python train.py --model="image FSQ autoencoder" --dataset="short English words printed on busy colour backdrops" --train_examples=22605 --image_size=48 --crop_scale_min=0.8 --horizontal_flip=false --bottleneck="fsq" --downsampling_factor=8 --encoder_arch="vit" --encoder_norm="layernorm_no_bias" --encoder_norm_position="pre" --encoder_activation="gelu" --encoder_head_dim=32 --encoder_fused_qkv=false --encoder_bias="none" --encoder_qk_norm=true --encoder_parallel_block=false --encoder_moe="expert_choice" --encoder_drop_path=0.1 --encoder_num_experts=16 --encoder_moe_every=1 --encoder_expert_mlp_ratio=0.5 --encoder_experts_per_token=1 --encoder_shared_expert=false --encoder_patch_size=[8, 8] --encoder_conv_stem=false --encoder_layers=6 --encoder_width=384 --encoder_positions="learned" --loss="mse" --latent_channels=4 --decoder_norm="instancenorm" --decoder_activation="leaky_relu" --decoder_widths=[64, 64, 128, 256] --decoder_blocks_per_level=3 --decoder_block="plain" --decoder_attention=false --decoder_upsampling="pixel_shuffle" --levels=5 --residual_init="none" --optimizer="muon" --muon_scale="spectral" --learning_rate=0.035 --momentum=0.95 --nesterov=true --orthogonalizer="polar_express" --adamw_lr_other_params=0.0021 --max_grad_norm=5.0 --max_steps=13200 --batch_size=256 --epochs=149.5 --lr_schedule="cosine" --final_lr_fraction=0 --warmup_steps=390 --weight_decay=0.0 --adamw_weight_decay_other_params=0
Rows from block 3 of the encoder of a small image FSQ autoencoder, named by matrix and row number. Rows with one number within an expert belong to one neuron, the router's apart. Each number is 200 + 30 x the weight over its row's rms, rounded and kept within 0 to 999. All counts start at 0.
After each expert's rows are labels from the 100 images, of 14848, where the router gives the expert most weight on average: "strongest on" is what is common among them. Only what is clearly more common there than usual is listed. The data: short English words printed on busy colour backdrops. In brackets: how many of the 100, against the usual share in percent.
# router: router (encoder.blocks.3.mlp.router.weight, 16x384, trained with AdamW), inputs 192-287
# up: expert up (encoder.blocks.3.mlp.up, 16x192x384), inputs 192-287
# down: expert down (encoder.blocks.3.mlp.down, 16x384x192, transposed), outputs 192-287

# expert 14
router.14,192,190,180,174,197,233,174,278,170,168,207,199,224,177,178,185,164,215,227,190,196,216,232,240,161,196,166,169,214,184,194,218,213,237,190,256,236,231,201,199,202,157,234,212,204,175,217,212,237,191,172,177,219,175,197,203,202,168,260,172,155,243,214,203,203,216,162,211,208,240,207,184,132,155,226,173,211,199,247,228,225,239,166,140,155,229,212,150,200,200,230,219,243,196,239,201
up.0,225,198,204,285,186,258,222,236,241,246,151,231,271,200,148,139,210,174,205,232,220,203,187,193,180,269,172,166,205,190,182,196,202,160,191,223,154,166,197,168,193,161,228,207,205,256,191,211,273,217,229,272,194,244,217,173,186,238,149,181,166,224,212,181,179,162,163,224,235,265,201,245,184,192,171,207,216,207,218,194,214,135,231,267,182,242,207,202,160,210,162,180,208,188,216,149
down.0,170,195,179,169,141,210,243,246,215,184,151,228,210,195,192,220,245,189,175,223,227,250,167,122,204,170,205,192,169,167,184,237,222,203,253,160,167,199,207,202,226,189,221,178,242,241,195,228,196,233,163,235,210,235,132,164,194,161,216,233,168,156,203,200,175,202,229,193,210,280,208,231,185,181,206,152,176,184,197,200,230,180,241,182,218,195,222,230,168,217,218,174,229,201,173,186
up.1,213,191,189,235,170,231,177,258,190,190,204,217,215,204,215,204,232,185,206,209,216,209,150,152,180,211,224,253,222,247,161,284,180,182,177,220,187,193,209,214,184,164,178,203,164,189,174,226,217,193,203,211,214,179,187,146,225,134,207,180,155,151,192,152,185,203,162,230,204,160,174,201,194,196,183,160,224,189,188,225,240,200,249,179,261,229,189,229,169,197,159,240,185,216,223,184
down.1,207,226,210,216,156,183,227,209,219,205,207,124,235,223,242,193,244,235,195,151,201,185,218,221,235,177,192,264,162,218,209,194,179,214,148,227,186,210,216,143,183,205,199,215,197,192,204,192,234,186,249,207,178,184,144,204,250,188,208,191,197,208,222,189,168,181,199,215,200,148,196,192,215,186,198,191,211,137,158,183,251,132,233,186,201,185,227,166,205,144,164,176,241,229,193,153
up.2,197,187,254,248,185,175,206,193,238,190,240,217,213,189,174,220,225,222,213,180,163,193,228,183,272,234,184,211,189,181,234,215,189,213,249,154,228,132,237,193,240,160,158,197,167,209,173,197,243,263,203,214,179,268,230,213,153,190,205,197,226,150,183,208,258,185,186,239,214,167,176,234,170,246,168,265,167,154,222,194,231,192,207,214,181,252,190,173,170,263,177,192,184,241,199,148
down.2,222,222,177,160,238,173,198,195,189,232,182,189,197,159,229,175,173,170,162,221,167,181,232,215,240,233,184,211,187,204,201,194,186,226,159,162,203,241,227,227,237,183,235,136,220,212,243,240,231,197,230,222,205,226,210,211,170,199,231,200,118,216,173,150,228,230,165,160,212,208,189,173,217,167,233,242,191,218,164,231,175,211,214,212,196,207,176,144,197,244,183,184,244,174,201,207
strongest on: yellow ink (33 vs 8)

# expert 11
router.11,215,189,217,269,190,183,204,200,233,225,205,195,189,168,164,222,194,172,189,188,228,237,146,179,192,218,176,185,205,202,222,220,159,179,218,242,211,178,216,186,198,181,185,197,210,211,204,175,233,182,200,254,203,201,189,208,239,208,175,154,211,234,179,168,193,237,164,197,162,218,165,144,155,209,227,209,165,215,247,212,234,216,244,235,244,162,211,205,171,211,168,186,200,150,217,222
up.0,205,204,190,179,177,163,226,242,167,209,190,193,191,201,240,200,165,207,229,196,186,224,182,167,258,148,208,207,260,197,142,192,199,182,169,211,199,212,220,178,215,192,211,186,141,183,145,179,161,165,169,175,223,199,236,195,203,173,228,179,255,232,168,239,200,200,147,202,201,206,234,185,139,154,178,176,241,230,158,214,244,235,176,188,180,234,175,184,216,223,202,218,241,224,188,185
down.0,151,221,228,195,138,180,200,188,200,235,143,210,222,158,217,237,203,193,184,223,191,174,240,189,188,192,201,184,189,221,209,227,189,221,233,226,191,203,210,219,245,231,197,202,243,182,175,133,217,241,284,204,139,235,194,184,243,185,251,224,235,198,216,200,225,221,199,189,157,146,200,188,187,241,200,220,234,250,201,217,210,217,250,136,185,259,167,231,214,205,157,248,188,180,196,217
up.1,234,166,193,181,178,198,211,206,252,187,236,173,206,216,233,224,191,238,183,235,229,272,230,202,190,196,224,157,214,203,189,214,188,184,210,230,192,190,192,228,182,223,221,237,158,242,198,174,208,198,222,177,174,183,198,179,253,173,152,221,160,187,197,171,144,221,190,154,199,166,167,185,203,244,153,220,229,187,172,235,186,246,203,209,206,129,190,170,221,203,226,182,187,229,222,231
down.1,210,173,241,210,200,200,198,192,255,190,177,158,151,241,159,158,184,135,206,201,211,173,246,173,199,250,172,170,195,235,185,239,143,200,222,234,196,219,166,199,151,191,201,175,140,182,188,245,209,213,217,227,171,208,207,205,171,238,200,191,269,221,170,258,166,227,241,231,209,223,183,217,158,249,170,237,227,205,206,158,226,184,158,165,147,214,136,169,192,198,201,177,221,98,201,210
up.2,173,194,154,228,204,197,167,239,164,174,205,228,177,233,198,200,195,236,162,164,151,188,208,162,182,186,223,213,167,127,197,225,188,195,223,167,213,242,209,164,193,230,218,245,238,224,210,186,181,197,172,214,184,199,164,250,244,199,184,171,207,181,237,166,201,205,189,213,184,178,231,220,233,161,226,172,176,182,182,259,188,225,253,198,176,243,208,222,184,197,200,186,197,170,254,208
down.2,254,246,171,191,189,139,226,161,168,223,179,214,207,209,191,239,230,196,234,130,239,221,201,172,139,183,169,160,251,256,187,234,187,155,174,206,188,151,130,168,265,163,145,223,188,239,215,199,180,202,228,199,194,171,180,136,215,211,220,199,158,198,195,192,139,245,211,146,205,202,180,223,214,249,148,211,181,188,209,210,198,192,218,227,220,187,188,191,173,177,214,177,208,175,171,255
strongest on: purple ink (39 vs 8.5); red ink (28 vs 8.8)

# expert 9
router.9,192,176,177,169,252,188,160,253,172,178,214,180,193,193,165,163,189,177,191,177,157,161,239,231,162,194,145,155,193,245,214,207,224,196,175,200,246,232,194,222,208,176,240,205,179,138,206,220,215,198,202,165,214,146,157,203,235,181,236,221,155,223,227,149,214,187,145,233,186,248,256,207,161,194,206,209,210,200,234,225,180,184,171,161,142,213,165,209,181,173,229,227,201,193,195,204
up.0,219,214,170,189,207,237,259,144,219,202,178,190,194,240,194,251,220,220,208,187,215,202,191,211,164,217,157,202,217,233,247,189,165,203,233,151,211,175,195,189,190,184,181,219,184,214,227,153,177,173,204,190,127,221,204,224,190,226,265,165,164,200,211,206,189,131,204,194,197,226,194,225,190,215,185,172,154,278,193,224,216,195,208,119,181,200,182,170,200,203,219,202,181,227,189,218
down.0,196,203,225,226,190,194,167,187,200,199,179,181,203,219,213,218,232,220,226,180,230,185,178,158,209,210,195,170,181,188,158,209,258,227,243,193,212,153,209,232,214,249,200,206,184,224,216,209,176,153,154,188,199,224,229,168,168,126,190,260,211,170,230,177,182,236,215,184,152,224,204,217,244,200,232,213,200,224,173,202,215,198,181,218,198,164,153,188,236,215,223,233,181,192,185,172
up.1,189,174,259,215,199,160,181,238,210,244,179,192,159,169,229,174,198,214,159,148,194,196,158,191,186,239,182,144,208,182,177,207,208,222,218,196,196,173,244,182,228,174,191,205,253,213,251,154,195,174,208,153,188,213,179,208,212,209,196,237,182,191,187,149,200,220,180,169,226,231,178,251,224,189,196,215,213,179,208,185,250,223,224,203,192,167,237,223,197,199,202,215,209,220,195,217
down.1,142,197,173,226,222,228,226,194,215,189,169,169,231,191,199,156,228,152,221,236,170,203,225,193,242,197,216,224,211,180,202,158,190,173,232,218,190,200,158,208,159,234,220,198,266,175,152,230,176,181,244,182,215,170,230,186,165,206,196,148,188,184,253,226,181,203,218,223,168,229,215,165,209,175,214,198,171,177,142,187,175,195,193,212,179,194,179,195,176,263,156,182,179,147,174,208
up.2,186,212,229,174,220,204,147,195,259,174,246,223,186,180,165,230,223,219,188,197,238,236,236,198,170,168,154,161,140,180,200,174,246,192,212,195,187,198,198,146,157,218,191,202,145,197,193,174,197,259,188,259,193,244,165,253,222,186,226,196,244,200,249,209,191,208,175,213,194,164,182,196,197,189,217,220,179,155,210,265,197,156,167,169,227,191,212,236,167,188,239,153,210,153,207,239
down.2,215,202,200,202,178,210,197,197,209,177,209,190,145,180,220,224,224,205,162,175,201,212,166,118,210,244,197,157,178,196,244,131,213,225,150,187,219,193,178,181,201,137,213,205,239,208,246,191,203,172,233,189,202,214,215,206,193,130,228,205,155,227,152,217,240,186,193,238,165,192,190,241,239,190,191,240,207,186,214,200,221,243,147,186,218,201,273,228,249,214,183,247,212,159,172,185
strongest on: pink ink (32 vs 8.3)

# expert 13
router.13,181,210,283,188,169,158,247,230,184,213,194,155,178,195,183,221,236,198,198,209,250,220,153,166,160,234,233,207,185,179,195,229,165,224,199,236,198,161,200,149,212,179,183,231,234,217,199,214,215,169,206,219,228,243,136,221,272,201,195,186,210,187,195,202,174,222,185,230,160,198,200,176,148,185,172,166,105,177,218,206,235,179,211,224,160,199,225,195,224,211,169,201,144,153,157,263
up.0,186,268,205,222,212,216,228,240,207,208,187,197,162,236,162,174,217,146,189,214,209,190,209,176,168,203,197,203,176,196,249,136,190,181,196,168,216,244,195,204,199,229,254,221,223,194,216,193,200,203,178,180,182,188,198,176,248,238,247,186,234,184,224,189,219,135,217,205,261,186,197,206,190,175,218,201,193,206,216,148,273,191,216,116,170,164,205,220,229,206,210,183,237,191,223,204
down.0,221,209,183,204,177,199,165,156,175,139,169,195,269,151,202,199,225,206,186,197,191,236,141,187,164,217,204,217,222,233,204,183,160,169,193,181,175,171,195,232,211,129,201,175,225,220,245,223,135,199,195,226,199,225,163,200,177,213,232,177,245,171,183,208,207,210,208,197,232,202,229,245,162,218,189,265,152,164,205,215,175,215,209,214,168,270,195,182,192,216,211,214,180,222,154,182
up.1,200,204,189,224,210,180,160,193,238,219,196,202,252,172,225,212,195,191,221,176,188,232,139,225,168,171,255,206,198,126,188,233,265,215,189,206,224,225,221,222,186,204,228,229,265,181,191,202,202,215,187,153,222,218,208,186,164,170,142,205,234,215,231,247,166,192,172,168,236,224,237,224,180,175,212,227,198,165,138,211,185,173,202,166,183,235,202,207,221,182,234,187,222,215,219,213
down.1,248,216,225,209,219,257,254,152,215,180,131,194,176,223,129,258,138,196,265,233,224,150,211,166,232,233,128,241,249,231,208,223,163,168,213,196,203,216,219,234,229,176,205,198,220,178,227,219,205,150,130,188,249,208,221,257,273,215,213,235,215,242,218,137,154,176,218,205,219,220,215,192,198,219,183,252,185,196,197,185,184,202,190,180,184,207,185,226,230,221,183,196,208,206,177,203
up.2,211,174,193,209,178,245,172,190,185,241,179,192,255,205,144,229,211,192,229,182,202,217,204,200,194,146,184,222,166,167,170,202,195,213,220,209,186,215,208,246,191,196,218,173,209,192,191,222,211,215,168,193,241,219,192,252,197,207,206,169,148,215,162,256,186,193,185,282,208,187,216,183,184,231,234,254,208,180,248,224,169,179,152,187,212,253,209,255,220,225,199,178,214,178,150,196
down.2,188,148,210,210,186,180,161,209,212,190,212,222,212,188,138,174,224,194,168,150,197,202,177,170,181,205,204,212,222,162,138,179,180,218,192,180,226,193,206,228,240,152,202,199,197,246,193,193,183,193,245,175,189,172,201,245,228,185,211,152,176,225,245,172,178,169,189,171,177,198,202,193,206,239,272,269,257,228,204,169,158,193,204,213,187,149,157,237,223,192,194,217,241,161,212,282
strongest on: purple ink (26 vs 8.5)

# expert 6
router.6,225,199,210,204,219,200,212,130,247,177,204,225,156,229,246,180,231,190,162,235,177,168,185,226,264,199,211,227,168,210,158,188,193,184,173,178,173,221,241,204,184,271,176,193,193,182,174,169,166,203,235,169,212,188,246,225,163,228,203,248,232,191,191,214,200,155,252,250,224,176,213,228,267,246,196,255,219,223,149,141,174,153,187,210,220,223,153,259,199,188,202,195,225,208,167,176
up.0,233,263,176,200,175,168,226,215,159,209,181,216,217,172,172,188,244,179,194,196,211,188,210,149,122,222,192,234,172,252,206,224,207,223,170,169,247,216,208,210,244,145,234,154,164,212,205,186,187,194,144,222,157,230,188,198,231,212,162,189,167,218,182,170,221,264,193,188,199,270,244,246,178,215,203,193,98,213,194,177,214,214,197,203,165,201,225,183,146,171,210,222,145,125,150,193
down.0,203,215,172,201,168,191,169,231,266,189,193,172,156,209,224,219,183,184,201,188,212,184,180,196,196,210,167,217,180,174,180,233,178,201,219,173,197,166,229,171,189,210,199,146,215,168,216,138,172,164,177,239,221,192,195,232,220,216,206,254,212,198,222,213,180,233,134,233,194,239,231,258,226,166,191,197,224,248,156,216,213,226,219,199,214,205,241,183,210,176,214,250,194,234,197,190
up.1,196,218,161,182,221,243,177,210,205,169,176,126,208,216,188,227,213,210,239,189,204,226,158,248,228,241,217,219,194,191,206,137,233,154,249,224,204,207,206,217,207,217,235,222,197,177,141,176,160,174,186,185,268,199,218,164,188,188,203,249,211,185,146,192,214,193,181,181,243,177,171,184,220,109,168,203,209,180,149,195,170,199,158,177,185,197,244,119,211,164,175,199,192,207,208,284
down.1,165,189,198,188,220,199,191,189,151,296,254,192,244,192,186,218,207,213,165,164,203,197,217,185,219,211,150,219,202,200,251,192,162,199,228,174,182,227,221,187,199,216,207,197,209,184,254,211,228,198,166,145,146,219,245,197,181,155,159,195,199,196,198,207,193,222,149,198,181,211,183,182,204,154,172,192,196,169,227,236,181,215,173,163,192,178,188,165,185,253,224,166,235,147,189,174
up.2,212,181,228,216,176,195,171,183,206,228,225,189,226,192,201,224,189,199,155,244,205,190,147,200,224,164,231,227,218,218,192,197,241,194,202,136,212,226,193,166,168,208,173,141,230,234,166,202,193,225,256,194,165,269,204,175,201,212,189,224,169,192,215,195,224,208,182,160,191,227,188,200,198,224,233,126,215,193,147,199,194,222,209,205,194,161,183,212,214,192,171,236,200,209,171,215
down.2,172,228,220,182,171,177,233,186,208,209,191,192,185,219,202,199,196,175,206,215,189,222,190,251,234,162,213,241,231,165,242,194,211,172,229,155,174,168,192,214,217,208,188,174,184,207,229,198,189,215,201,231,183,196,180,212,247,170,159,202,206,204,197,172,168,223,200,181,171,191,146,224,227,251,167,217,212,215,119,151,175,209,174,183,193,207,194,191,162,160,222,251,171,199,205,213
strongest on: grey ink (30 vs 8.2)

# expert 12
router.12,234,244,221,225,194,183,240,217,222,216,190,177,170,180,144,219,245,180,187,243,233,189,191,180,214,228,187,205,192,144,252,206,181,178,221,201,171,173,224,186,223,198,167,213,225,234,198,205,198,215,192,253,170,246,141,247,194,210,187,193,231,203,196,210,173,216,222,212,206,228,166,201,171,190,162,220,164,176,230,141,187,223,224,236,195,186,213,232,194,219,174,179,146,200,186,228
up.0,187,213,245,204,156,161,174,172,189,162,214,228,183,234,160,191,186,215,211,161,213,192,222,220,161,192,187,194,193,156,166,189,221,173,205,219,188,227,157,187,179,243,188,219,164,162,238,185,178,214,210,243,230,187,197,194,186,231,199,187,230,221,241,246,212,159,173,201,263,263,211,175,274,230,209,159,250,191,208,161,197,146,230,195,206,185,252,200,242,214,270,189,239,243,231,239
down.0,220,202,223,198,190,177,201,244,161,200,203,174,141,213,262,148,192,203,190,179,176,181,199,209,234,221,227,177,194,196,240,233,204,246,229,165,167,204,208,206,152,148,242,254,241,186,207,239,255,186,224,153,217,204,182,169,175,187,215,218,191,195,183,242,183,141,218,198,177,215,171,174,229,205,167,240,160,173,180,212,199,207,185,210,193,274,190,196,184,194,194,220,151,201,228,161
up.1,162,148,207,240,162,222,214,169,133,205,150,200,207,217,214,246,181,171,173,162,190,225,173,206,229,232,218,202,230,210,199,207,210,177,197,181,202,244,201,206,162,166,245,126,172,159,221,185,189,171,189,176,149,152,220,220,195,197,194,170,201,204,185,171,138,200,174,152,158,260,198,184,175,197,220,146,229,208,225,204,203,264,184,175,196,191,214,202,171,227,167,226,183,181,205,243
down.1,214,200,190,233,252,244,194,183,197,218,192,192,221,258,265,284,186,225,177,177,189,203,189,175,229,196,154,242,163,145,192,202,172,224,225,194,232,189,198,213,181,232,187,166,198,190,203,187,184,153,190,142,246,160,210,241,193,182,222,217,220,256,166,237,203,180,191,231,209,202,196,191,194,204,130,188,187,250,203,237,206,212,190,129,200,252,208,187,203,217,187,160,181,190,209,200
up.2,170,215,214,238,191,183,173,193,191,169,159,195,195,199,216,194,126,191,220,202,191,204,202,251,194,184,199,239,157,195,177,189,204,254,221,208,258,180,211,180,143,166,206,187,202,176,236,198,180,236,184,182,177,215,233,154,120,234,176,230,191,250,168,157,203,161,230,162,228,177,209,238,231,243,178,248,257,208,249,197,223,201,209,210,215,188,196,186,188,214,178,257,249,163,216,184
down.2,209,163,172,251,199,184,217,179,199,242,179,203,219,214,209,217,217,238,201,231,196,242,176,185,203,234,186,219,235,225,249,194,192,163,234,169,200,209,196,178,203,210,241,197,184,212,192,220,199,193,195,200,205,149,190,230,247,233,209,226,251,180,219,228,177,216,200,198,182,208,211,203,185,139,234,201,235,209,155,193,199,235,176,176,185,183,173,193,261,211,246,177,151,161,168,212
strongest on: black ink (38 vs 8.2)

# expert 7
router.7,212,191,170,235,166,175,189,192,266,234,211,242,218,169,206,217,226,261,229,191,198,224,230,180,171,233,162,184,209,197,184,184,263,159,241,232,208,200,152,217,240,160,222,153,151,234,165,195,222,215,173,216,210,195,250,155,232,137,184,184,238,216,182,208,253,249,207,166,202,168,220,190,216,233,199,208,217,264,203,256,222,186,209,203,243,161,204,166,201,171,231,173,176,178,235,173
up.0,196,213,176,222,244,127,225,220,187,225,210,231,172,198,171,166,238,197,174,202,237,231,207,160,179,163,196,186,163,185,197,159,184,195,220,187,211,169,207,214,220,204,185,192,187,205,258,192,138,238,151,147,224,180,215,212,224,154,235,238,156,257,208,237,212,194,196,219,211,222,184,169,217,190,157,240,245,212,184,170,179,198,164,190,185,167,152,248,156,242,216,204,250,224,203,151
down.0,158,206,262,201,186,237,196,202,223,163,230,208,228,214,197,172,214,172,205,165,170,217,176,227,206,258,201,141,187,235,205,185,209,206,169,204,242,140,250,207,212,210,167,230,245,195,236,191,226,272,222,191,247,185,185,177,176,181,166,200,223,179,192,207,318,178,184,166,212,220,192,158,194,175,207,189,255,187,190,175,250,193,206,162,218,221,173,185,226,222,219,186,216,221,202,260
up.1,219,193,189,228,230,195,156,213,141,162,243,165,185,153,179,199,214,158,170,186,169,209,245,205,184,190,163,205,257,199,218,189,177,135,224,213,157,199,157,184,267,149,223,233,230,235,178,229,163,188,201,199,238,207,225,208,209,151,204,185,202,175,167,213,179,205,215,236,157,244,242,215,182,158,219,246,204,224,232,150,231,221,177,168,204,252,201,204,178,247,156,196,163,212,177,141
down.1,166,164,242,209,210,224,199,223,253,232,194,209,163,136,202,159,198,239,165,251,226,174,153,175,236,188,163,194,174,194,202,159,172,233,186,196,251,187,215,163,209,228,235,179,236,196,195,170,227,201,217,196,126,238,220,237,183,295,191,207,198,226,214,187,193,182,197,201,201,158,189,181,214,219,198,233,256,203,195,205,160,195,220,137,186,237,170,189,194,155,218,124,195,232,179,209
up.2,205,217,178,237,261,125,290,172,215,248,152,254,188,231,210,207,241,180,223,200,214,236,178,235,236,214,179,110,175,165,208,185,221,230,152,197,165,264,212,247,211,158,199,173,183,236,231,192,240,177,216,152,199,167,214,185,170,198,168,196,166,148,237,203,211,232,217,216,256,247,186,202,162,172,205,216,209,183,138,176,241,205,181,173,175,221,213,232,211,192,217,214,166,170,132,161
down.2,279,228,176,223,200,211,220,151,183,216,168,219,186,188,245,188,224,199,193,207,213,220,231,202,217,165,171,252,164,205,180,187,183,203,181,169,235,151,174,223,248,217,195,229,168,195,247,183,230,192,148,238,158,187,232,126,222,155,229,200,225,214,218,219,197,190,259,217,201,178,147,223,289,238,172,258,167,183,207,258,249,207,157,100,237,217,213,197,204,196,191,157,217,203,227,200
strongest on: red ink (29 vs 8.8)

# expert 0
router.0,198,213,191,180,204,179,186,254,159,172,194,204,183,152,172,179,227,201,195,215,196,190,164,184,126,243,142,175,203,186,217,238,224,182,164,209,187,218,227,207,224,146,218,211,161,209,225,220,213,180,148,211,153,181,184,186,236,201,222,169,163,235,221,171,201,288,157,184,183,241,217,245,157,179,225,221,138,228,261,239,197,214,179,185,186,202,179,152,146,178,229,215,167,156,178,212
up.0,212,213,227,195,152,214,197,258,182,212,243,140,192,177,192,118,194,210,158,179,210,278,188,151,250,150,202,252,157,175,128,222,194,234,203,180,142,189,153,160,198,197,161,219,241,227,227,180,171,191,232,244,206,213,211,240,187,161,235,267,137,221,199,195,239,190,226,192,232,142,231,198,184,177,222,200,165,177,210,218,199,132,162,186,247,214,205,207,192,148,233,199,231,179,201,147
down.0,231,187,242,182,173,262,201,225,169,191,209,181,133,207,189,178,239,180,197,231,211,198,179,195,223,219,173,191,206,166,140,202,244,195,183,153,224,253,172,217,250,156,201,197,201,208,234,209,198,214,249,168,183,151,198,240,204,210,218,240,154,168,264,185,163,233,221,256,274,177,158,213,227,124,185,234,194,160,257,166,234,191,126,185,197,229,251,225,187,203,211,208,238,208,178,226
up.1,173,175,171,221,242,162,210,198,234,189,201,193,188,204,250,196,255,217,232,248,245,196,203,217,282,218,233,169,194,182,181,204,180,211,158,211,181,200,176,220,209,193,208,170,202,220,195,198,206,157,122,183,182,213,176,208,166,164,143,199,156,143,242,203,197,220,179,209,199,211,169,200,200,186,191,234,198,193,149,239,180,276,199,147,198,205,228,177,189,167,156,177,183,205,204,215
down.1,203,183,161,225,184,214,171,181,145,195,195,182,144,194,155,196,168,140,205,144,276,186,220,204,195,203,235,229,146,216,209,254,204,190,200,190,190,159,172,241,253,190,205,160,220,224,212,193,165,200,196,134,219,183,322,200,209,226,196,180,192,189,209,176,234,224,216,272,181,183,221,179,257,208,168,154,213,231,200,138,234,214,172,185,193,215,200,152,178,209,194,215,253,177,231,193
up.2,211,227,142,191,187,233,175,196,164,269,189,222,225,257,186,214,199,215,180,151,237,151,169,189,191,205,207,237,199,231,231,191,150,234,141,202,213,164,248,201,245,223,177,264,161,180,153,166,265,208,137,178,112,189,183,200,193,190,169,239,189,280,194,218,142,213,220,193,238,179,206,274,177,183,211,193,190,264,216,188,128,229,244,214,228,178,211,158,199,154,220,176,184,196,189,190
down.2,250,188,136,210,191,127,203,160,263,235,200,208,191,198,199,204,245,196,174,201,176,240,168,194,157,167,170,223,195,166,169,195,171,211,284,127,137,147,147,219,199,238,230,145,221,216,174,225,211,229,204,167,228,196,199,235,166,243,217,202,181,163,225,224,232,219,193,216,225,179,169,201,213,197,236,162,210,240,256,165,223,175,212,120,224,178,182,165,185,241,117,152,246,190,221,224
strongest on: orange ink (33 vs 8.8); pink ink (32 vs 8.3)